config.toml
model = "encoder-decoder audio transcriber"
dataset = "Morse code for random letters and digits, with fading, noise and interfering tones"
train_examples = 26041
noise_aug = 0.01
time_shift_ms = 50
input = "waveform_16khz"
tokenizer = "word"
vocab_size = 40
encoder_arch = "conformer"
encoder_norm = "layernorm"
encoder_activation = "star_relu"
encoder_mlp_ratio = 3
encoder_head_dim = 32
encoder_fused_qkv = true
encoder_qk_norm = false
encoder_inner_norm = false
encoder_drop_path = 0.1
encoder_wave_strides = [5, 4, 4, 2]
encoder_subsampling = 4
encoder_layers = 14
encoder_width = 128
encoder_positions = "sincos"
encoder_kernel_size = 15
fusion = "prefix"
label_smoothing = 0.1
decoder_width = 128
decoder_layers = 10
decoder_norm = "rmsnorm"
decoder_norm_position = "pre"
decoder_activation = "quick_gelu"
decoder_mlp_ratio = 3
decoder_head_dim = 16
decoder_fused_qkv = false
decoder_bias = "none"
decoder_qk_norm = false
decoder_parallel_block = false
decoder_inner_norm = false
decoder_positions = "sincos"
decoder_prefix_bidirectional = true
decoder_connector = "linear"
decoder_tie_embeddings = true
init = "torch_default"
residual_init = "scaled_by_depth"
optimizer = "soap"
beta2 = 0.99
learning_rate = 0.0021
beta1 = 0.95
shampoo_beta = 0.99
eps = 1e-08
precondition_frequency = 20
max_precond_dim = 1536
one_sided = false
adamw_lr_other_params = 0.002
max_grad_norm = 1.0
max_steps = 5200
batch_size = 128
epochs = 25.6
lr_schedule = "cosine"
final_lr_fraction = 0.05
warmup_steps = 520
weight_decay = 0.2
adamw_weight_decay_other_params = 0
Rows from block 5 of the audio encoder of a small encoder-decoder audio transcriber, named by matrix and row number. Rows with one number belong to one neuron. Each number is 200 + 40 x the weight over its row's rms, rounded and kept within 0 to 999. All counts start at 0.
After each neuron's rows are labels from the 100 clips, of 14976, where the neuron reaches its highest value: "peak on" is the class under the peak. Only what is clearly more common there than usual is listed. The data: Morse code for random letters and digits, with fading, noise and interfering tones.
# fc1: first MLP up (encoder.blocks.5.ff1.fc1.weight, 384x128), inputs 0-63
# fc2: first MLP down (encoder.blocks.5.ff1.fc2.weight, 128x384, transposed), outputs 0-63

fc1.337,132,220,107,201,184,197,156,228,145,155,216,178,176,191,182,188,259,184,238,156,97,196,181,226,131,279,203,260,167,147,159,177,235,234,230,177,299,194,196,190,205,159,171,199,236,199,276,237,282,136,174,277,211,199,165,200,232,220,202,170,257,179,232,255
fc2.337,251,204,219,174,197,182,243,181,190,236,195,192,245,172,196,159,162,181,187,220,160,291,156,176,300,234,230,244,245,242,129,183,158,216,150,256,172,159,127,204,226,213,232,152,179,158,271,236,91,220,216,263,95,203,149,195,211,182,206,188,151,215,190,171
peak on: gap

fc1.189,166,175,247,161,173,198,119,205,131,196,174,146,82,259,125,204,180,177,251,208,254,227,140,258,145,237,147,216,244,209,262,152,210,187,245,209,238,198,207,236,190,130,192,171,179,161,234,162,192,232,203,240,178,217,140,210,255,197,255,245,207,160,176,222
fc2.189,170,247,164,298,183,235,224,148,244,168,209,217,211,226,149,225,185,188,156,227,209,194,258,232,153,163,207,190,130,209,225,211,273,222,133,251,214,246,231,250,211,283,220,196,135,198,223,206,272,177,231,161,165,212,269,154,140,210,138,147,210,212,307,200
peak on: gap

fc1.352,192,208,198,224,253,211,144,205,176,214,208,174,147,154,270,206,253,220,196,192,204,200,202,197,234,213,218,222,195,231,120,137,184,170,174,129,154,178,156,202,263,207,183,119,313,213,244,161,214,208,249,183,207,215,209,237,191,187,235,248,214,200,188,274
fc2.352,266,188,134,144,228,173,217,177,141,158,224,155,186,215,137,203,176,146,257,240,172,199,172,171,162,267,262,124,259,161,208,177,179,202,160,220,230,184,151,159,236,179,198,190,201,226,147,173,167,157,163,185,176,242,182,224,137,187,258,237,223,233,126,211
peak on: gap

fc1.49,202,96,223,148,180,184,286,198,224,179,228,192,248,201,201,172,261,140,188,257,255,206,183,174,282,207,220,216,196,152,258,244,215,240,151,221,230,164,128,279,142,186,210,115,207,228,117,181,180,152,211,163,208,195,268,204,241,209,214,217,192,132,172,225
fc2.49,292,286,198,221,225,154,96,252,158,190,169,208,183,197,157,230,251,183,156,169,228,185,232,167,159,170,277,197,182,239,258,247,153,229,241,162,131,206,201,182,248,203,277,264,142,232,275,192,147,206,244,225,182,242,235,198,137,173,177,164,223,161,227,218
peak on: gap

fc1.310,242,148,215,212,302,204,191,211,267,194,226,154,208,242,223,180,235,183,170,186,207,209,221,164,171,267,95,231,242,175,181,209,160,178,311,148,226,166,154,142,210,263,231,168,216,242,193,211,241,162,208,193,213,221,275,152,200,166,259,276,161,189,174,168
fc2.310,208,161,218,196,219,248,195,222,171,142,189,193,206,182,126,105,254,279,215,226,180,184,168,239,187,167,182,210,232,186,174,140,119,232,199,242,241,241,199,263,197,133,181,175,132,193,122,152,264,138,152,142,206,206,167,244,166,205,158,262,206,272,244,276
peak on: the character "s"

fc1.335,263,151,180,215,167,185,218,181,158,221,230,246,330,197,278,230,241,208,150,220,209,180,182,180,201,207,213,187,166,182,205,193,201,212,228,190,172,243,230,179,193,174,148,160,214,223,189,137,196,169,194,316,153,309,196,240,195,213,210,241,209,163,176,171
fc2.335,171,193,223,222,249,189,194,250,196,102,177,177,106,201,150,181,185,262,116,243,212,161,227,206,145,172,179,266,275,202,160,217,220,203,197,182,226,196,218,239,169,164,228,212,117,249,203,177,184,212,252,199,216,144,201,198,219,124,156,224,223,291,228,226
peak on: the character "s"

fc1.91,203,207,137,146,234,207,223,242,192,163,141,182,137,116,126,227,227,153,205,215,235,210,238,206,241,182,196,222,202,244,174,200,276,134,169,173,194,155,149,216,184,126,252,139,190,175,191,204,184,312,163,159,203,133,282,240,178,176,263,237,205,251,249,221
fc2.91,266,271,199,163,217,188,241,202,143,144,181,134,231,168,262,140,143,210,204,139,161,142,197,160,137,234,214,187,243,143,178,164,196,175,196,280,179,194,212,110,218,198,158,175,187,188,193,181,177,206,221,178,206,232,154,111,183,142,151,198,257,147,145,206
peak on: gap